config.yaml
train_examples: 26041
n_mels: 64
input: "log_mel"
bottleneck: "kl"
downsampling_factor: 8
encoder_activation: "silu"
encoder_kernel_size: 5
latent_channels: 16
optimizer: "soap"
beta1: 0.95
precondition_frequency: 25
one_sided: true
max_grad_norm: 3.0
batch_size: 48
lr_schedule: "wsd"
Rows from block 14 of the encoder of a small spectrogram VAE, named by matrix and row number. Each number is 500 + 40 x the weight over its row's rms, rounded and kept within 0 to 999. All counts start at 0. Numbers have three digits each.
After each channel's rows are labels from the 100 clips, of 14976, where the channel reaches its highest value: "responds to" is what is common among them. Only what is clearly more common there than usual is listed. The data: melodies that start on their tonic, played by one synthesised instrument.
# pw: pointwise conv (encoder.blocks.14.pw.weight, 384x384x1x1), inputs 0-95

pw.64:485499475561566483506479510557498615373512582492459475506505475404499486533653439366498481526507535477492489499405485460560476471549561454473580527513494524565504505483509516502506490478492497450522467470487474562458473474479490428500477508514430520484478520595464510478436479423513487471
responds to: sine tone

pw.68:474512481542532545487395543434470522471532481521467455479506533467472508470515465454489559395496534528503488534495500488473492422524362481487443467496506512488528543508547454570441479463463486528461467393494528565459502476472565477451508511514507466490458503507504554469500488476565500480
responds to: clipping

pw.319:517524540470467473513486498440532456470484511606600520596496568425484511427517500466508494488513497488509515507459492527470557538459468482512479485555538564497594452518469597511510506510541511476470509573512459499490489524571525511455568549578465545517584502434529543520484491502545562522
responds to: organ-like

pw.315:485472509513507540512528491518483503459530455506451492483468518473504511517482592467472461461523504467480406552491461533372457525497524478461596592506533515498497513472526497519512491476456547545495464474538457438456456439551491466482465496449492526507408479504502469497525542491473421516
responds to: organ-like

pw.145:490527516494497635458487488504494522517480535466501474481617468467454480452483463488502474522583541462508464507482513455431469498448495486470498497439478498440442523470503498574671483524476519548480473479494495492476516463490463561502524444534504472501506483485481503473480672540470503513
responds to: pace: fast

pw.247:486473548506494468490477527446439462456440462640545462619483503469492509508482487491519531474485551474536498502496503494456522459463438518466473472485492553510638472516487567495467514459476520508460461553475498538490536522472495444411509489544516492492543481469467519485497466492575525435
responds to: the note A#; organ-like

pw.375:494517476491497507496495477464473495429493489569495498528511491462453481494517505458538491458539508455507554501484471472531487577498468488490500494483552480487468509481478667474563477516463523502472517511457484486508482503471487512492483544471478596449559500494521497446491672516470489481
responds to: pace: fast; clipping

pw.176:505456493478489482522541470563530481434414534521493460517544472491486545466490544426516521491536509514499471503496431501550429459494447480558445537503429508506510491467503479522540409611553475565475469523487499504523485487470490545422480509530459523509508524475465410473476503505482452511
responds to: sine tone

pw.177:525486524524496514487501515450472501432606558535458577482482488486465461498498452529461578514516480562491438472478553493456447465493488466473468471501529462484494487517481505490499454445486486518504476501515428511424496450572489461426507547548472520508474555519499541540495513551543493557
responds to: the note A

pw.337:458444512549498472515507491539486503496464611497461528436532469476466502485496525483561565529525467472452451471446470532525506530479519491460567459478591462441465503483472445483519480435487523525624480519447517526447463487527527418482473498535472484469438547487485526490458535483494514485
responds to: staccato

pw.210:450480493581531588420493570489471575519504494476537490512582487503483525549521470460487539592496517498427472448495421389506428525487427472453485484484424505469485439518501537623448494470535465501495468620476548529481441502431451464459491489480503515476464529592498473475464517517606476501
responds to: clipping

pw.59:500515448475485589513484471574457478473523440477468473462444572577487517502469506482454493508491434495495564509506550528508472498489577484531495503483510479499459500505490482475466483582452496507511638519478582478524481496486501495539460474486476455492519483500516507493502574439510490515
responds to: the note C; square lead; tonic: C

pw.2:482419438493497533521476488596479542485424467512455488461525502465511591511525443464491491545488419525476419508516450499497440514506507505519402538481412461496459551431479535469501447440551434443454480444553486499421468417496484406458506524506460533504436542546529508477484556442453407537
responds to: clipping; sine tone

pw.378:462501481444473433497478451437488461665458485488637510462515456451470510484495544499500500560415603504460469519488428485510570507483604483471486489488470459505502505478494455495462480428562552467462536573481479500454522507515509441487516496456600521489508521478486488496501465558487466480
responds to: staccato; mains hum

pw.187:472491453543481521475474518417524523469504401448564582498486503547531490483486522510491429454541642493476483442453465486432558466451518402494501488522483511483500467427471536499495545487643578531466534557528478487506557527493450546504517497478501507470563477521509476474455504610484486492
responds to: thin (high-pass)

pw.296:447486454469460450480486475593510509530513412508489471496473494582541536500465496540437428465477488468474541523518528469494495540482417488607476553458515463449469524525508500486508481489458484491514476550457493470511478519507506454456449528485524468472475456534492480524489494454486499477
responds to: organ-like

pw.222:437508448525502463465479539563516610485448497503476451474539491464507515458507483466477544502527517465507452489462463501517472467478510441490502476533546540503507504481486521451529475486526445486465487496468507552398481425430514508470453493572459464475424506525628487494456510487496546513
responds to: sine tone; clipping

pw.203:468504458506457494537485477462475478519491606490526521493475488486478477512472557466582484520498513487502521469497467472524505436455538483501581487458621452521475421454486528500455480531498509516642506531446446509488451483511513543590483503470499481491541429479447467508492469490459532506
responds to: staccato

pw.212:515512528491465495561427487482516503570444445506494403505499503548474537489465467456486431535473476503454462492448479457580499533455597519526442536482402471500552525507492457484460438571488423516509477654500531513517444503445518494457411522465523522524537515463461434468499499373513457490
responds to: harpsichord-like

pw.134:515464459500481513487493518476464475532461517447565477521496495487486501464494417482494476473506451492518490477452495471458525445473560472510440454494460472506491440420462470504477563477519438441449534369481451458528524538438475525483496473418500493476573462524470512464485496464463428464
responds to: staccato

pw.266:484455494581487461440496595495450590511467567517471573526498520471476472496494441470474574415512525485482451504520498560424491526492535477505487476493502454525494457497565512489484462497470515474492521402471473573480490453468501493490509495516522491468472499585515511517493489445557477478
responds to: clipping

pw.331:567515472482480494511589501511506442497518495502476518482555499511463517484472532521481604538513496595516432488476482511449554535506513461497467485485477478457497446570468486516515494502581471466469487488469503495445509456615509486483512595487452567449475577497523521461500493512520486591
responds to: organ-like

pw.311:472480466558471501515528509502503474517512534465504503514488476518470490558442489517471524479531441480619491496541496545446491457544535518572580495490529459601498494432495452498482496514559531493526518423521476473479501488509514481602501455508504490515498519491516468507472506466495488508
responds to: organ-like

pw.141:488510449541474543482444534509598554485522543488467520485475502465533581502487475491498539461466440483486358518459505487475459506475570461452565503456480445498458528492499505468485450512531504482609452446498486496439460451641499480482507581465412568491493531503534484548497449500477452588
responds to: the note A

pw.250:496456450486493455494474473394475460645462543501566487499513477454459516500466531473516465515479619489482437504449464491481569554493578475513463472511419461508516481462501515501496534459583570542452571500446511494483513553473502484488535508473563532516502497471477470480512484573504477472
responds to: staccato; mains hum

pw.188:516503507462517481484473453475445481485533529538442563519506482479423476488515507451598509557511526521482516497504515412494462477492536526493502500486513462511473529465494521468535474525532559612505503506421473480497489505442525537500547586462503581471517509505465475465487517567484526456
responds to: pace: fast

pw.189:453510535549467479469470524522613591482507489498463500496493482468459497484465458451497513479496522483478480491474522452531458548488392454505513480555505497491482486506486516501508461529483487486487473497594572494493478519438460493512457484562606527650479494524505490500468442503456479512
responds to: sine tone

pw.346:457489471495487581522509470584523526496507500517466526463480530457476464492486558459487480388491510471473458484409477534574488514536391469449588489473585501516469463563458486507538498515516501560549476523498513493422485461527532487504469489491434523461429506491498554512512483395502569537
responds to: mains hum

pw.172:479461529494590474562464477476481502468526624530534471476571434518473511511452463495514512512473505472517510526495475474577499421516540541471510543587498508535561445492500511495489516543485493457501494431469500535520534484529574487472513440621482419552505482490601537488452455417506512574
responds to: pace: fast; harpsichord-like

pw.27:482471480492554509528446494468459532478492520516467522446430504536502535688455509579473515448463465514490487508519486513621509449475468528524489489468530494584439490533505448469460535504451571534508504535468440501509555461454489514516483478516540493513446496497439507512524491547481518451
responds to: square lead

pw.231:525535509538532435494477511391501488474461613495607474508500497540470467506545543486497494467495514525503536481485495500416528525564458438520590477519548507491544458452477478501492557501465485570524567515497556470552500578507477536563552538499588547509544456531477438491519477510536540496
responds to: harpsichord-like

pw.308:451490449493546473411447472475508498529375529488520536479481465498527444518526542537510536521492512487484470471488452476520486508546605441490552461489526476495499390440446445490499506522559476477593487431503475487449475489506436613550491486499501522473514378537539505523498501477489526495
responds to: mains hum

pw.132:478497423539509520507478524502488614495455509506477484487528479449487485483498471472502564427501490479488472485477475541511489505469492481478460493505493414503511502542478481424520480461520510441488465495485512604442494451451548449492463481544428460495495533570577539501461514391482446515
responds to: sine tone; clipping

pw.374:451487493517486468540553529516509499560497475503451435509529513465482474500514470501515538383507396521494468556499483471435512492501676575511466523480460443512529593482571496577540458436526466496517483471517474569447491467519546462489442518529471514501467536510516507550551529531558457492
responds to: clipping

pw.146:512494523524505511471505515486522523434442558510496415534540527474491560497473401502492468544501521506506499416478510487579553471488495517523463445552479518504554434475410498499495493502506439430487511525535524447477524507443364489470471478528501507541501429515531515462446508419561461488
responds to: harpsichord-like

pw.299:438492379572457466519488619511498493491463500487477477550432490504519513428453526460479501537484479460456491529432450467468419462518455447518511477546513507472600480543578479530458465460529542468554461490447484439455471454487557461534491509614475506481454492489541494487532498521591496483
responds to: clipping

pw.264:530496490503483474539562518488501506503644565487453409480500479493483528522481471509524524347481456478529466549491522538478541518493478548477482554468448457505489628527591502526505452514474465497478472375495493581467486487556589504476449496497488495505476539470510436537518507498495468529
responds to: sine tone; clipping

pw.72:484490482488411582462511475531494450488516448539463516480459429469512567476580483486485490544467452530522526510511488457563478490502577486605502518498513486551455471471473526485466489520488487454495494470490421485493464483515484503559465483505506478479488475536528495479489470469455494552
responds to: the note C; organ-like; tonic: C

pw.209:541502515490519465568497485528497472516566453502467474532509468441657719499461486530565447536438485660454507499488459503585495514493506554464542466461505496514474515475477497448437521515529485498517480511455487503538493482515519540463524471454500507510483495484473491476446432471458527484
responds to: mains hum

pw.241:514538484467501496496437471495472513461434460474542440492521488509503492494498484581534438559500520491488510434477533408534515537479487434559508469560481560478497455460471511488498501541496500476489524587567527450513435506427431568534504487496574505533554437504510451447460471525504511479
responds to: thin (high-pass)

pw.253:477522499489459508442517481477587578499527488471480506467504521522452508452461493474446515495475494453465510489512488528546497466460442521516471490482504469463464470495474508476477496491491528494529457493477421511545495518555474484462528593473502480431467465456505459494433443495492483526
responds to: organ-like

pw.229:451484440471422491546488458505550666444492488503502524487570518415485472494454543466440492579493519478485451503445472490486506448461499441561496501483524518451506508520473504487495493507468512487497506536477467617424477441568543512486487429506482432455491535530546544478486492520475539515
responds to: sine tone

pw.200:462504475476455540513472421470591478487492541498490508411514549511461422477488556482501540475454509507510406531433475487487506469509412425459521540452565512513469573489470492500477432417543521493519496469483482467393501411506540458531470565505490535492460523437521548495495476515451504540
responds to: the note A

pw.100:470475517501507518560521490500466457525470539503439527456475511448544562461472494496531545489491506480495351515497499490456495469491423508475506491499473478455495545541456483518524502448493498533483430511504500451457500467493473484395520514506441527495403496516494535481518596552501410524
responds to: square lead; clipping

pw.236:475526458489476522486556497479527486477488499585481460533505526488550510559538550507508498585473436541508537508499478605480472497554370505571475523489475483580509487512489538523487530501475555549517443489591477478512420495491521502565466565478488550516444495491514476530496486542507500556
responds to: square lead; organ-like

pw.333:511446459513517522517541463536482498509535504501466565469597479467451491465568523437495478528490453469469471489435494530494502487612491469441532496457544510564443496465500515502461497481477487474486480519516466504461469463503508444503490509486413472463473493445463485478388459524513511623
responds to: square lead

pw.270:497516545483510543470471525572526520465524474465498546495574486489544628439521558490415513486566511473469504478476491486557469563543455482491442553451559495427633493465531423541566491518456473495520478552520491481459549470483470523447511595484463529465485485449503499495564474523519496543
responds to: harpsichord-like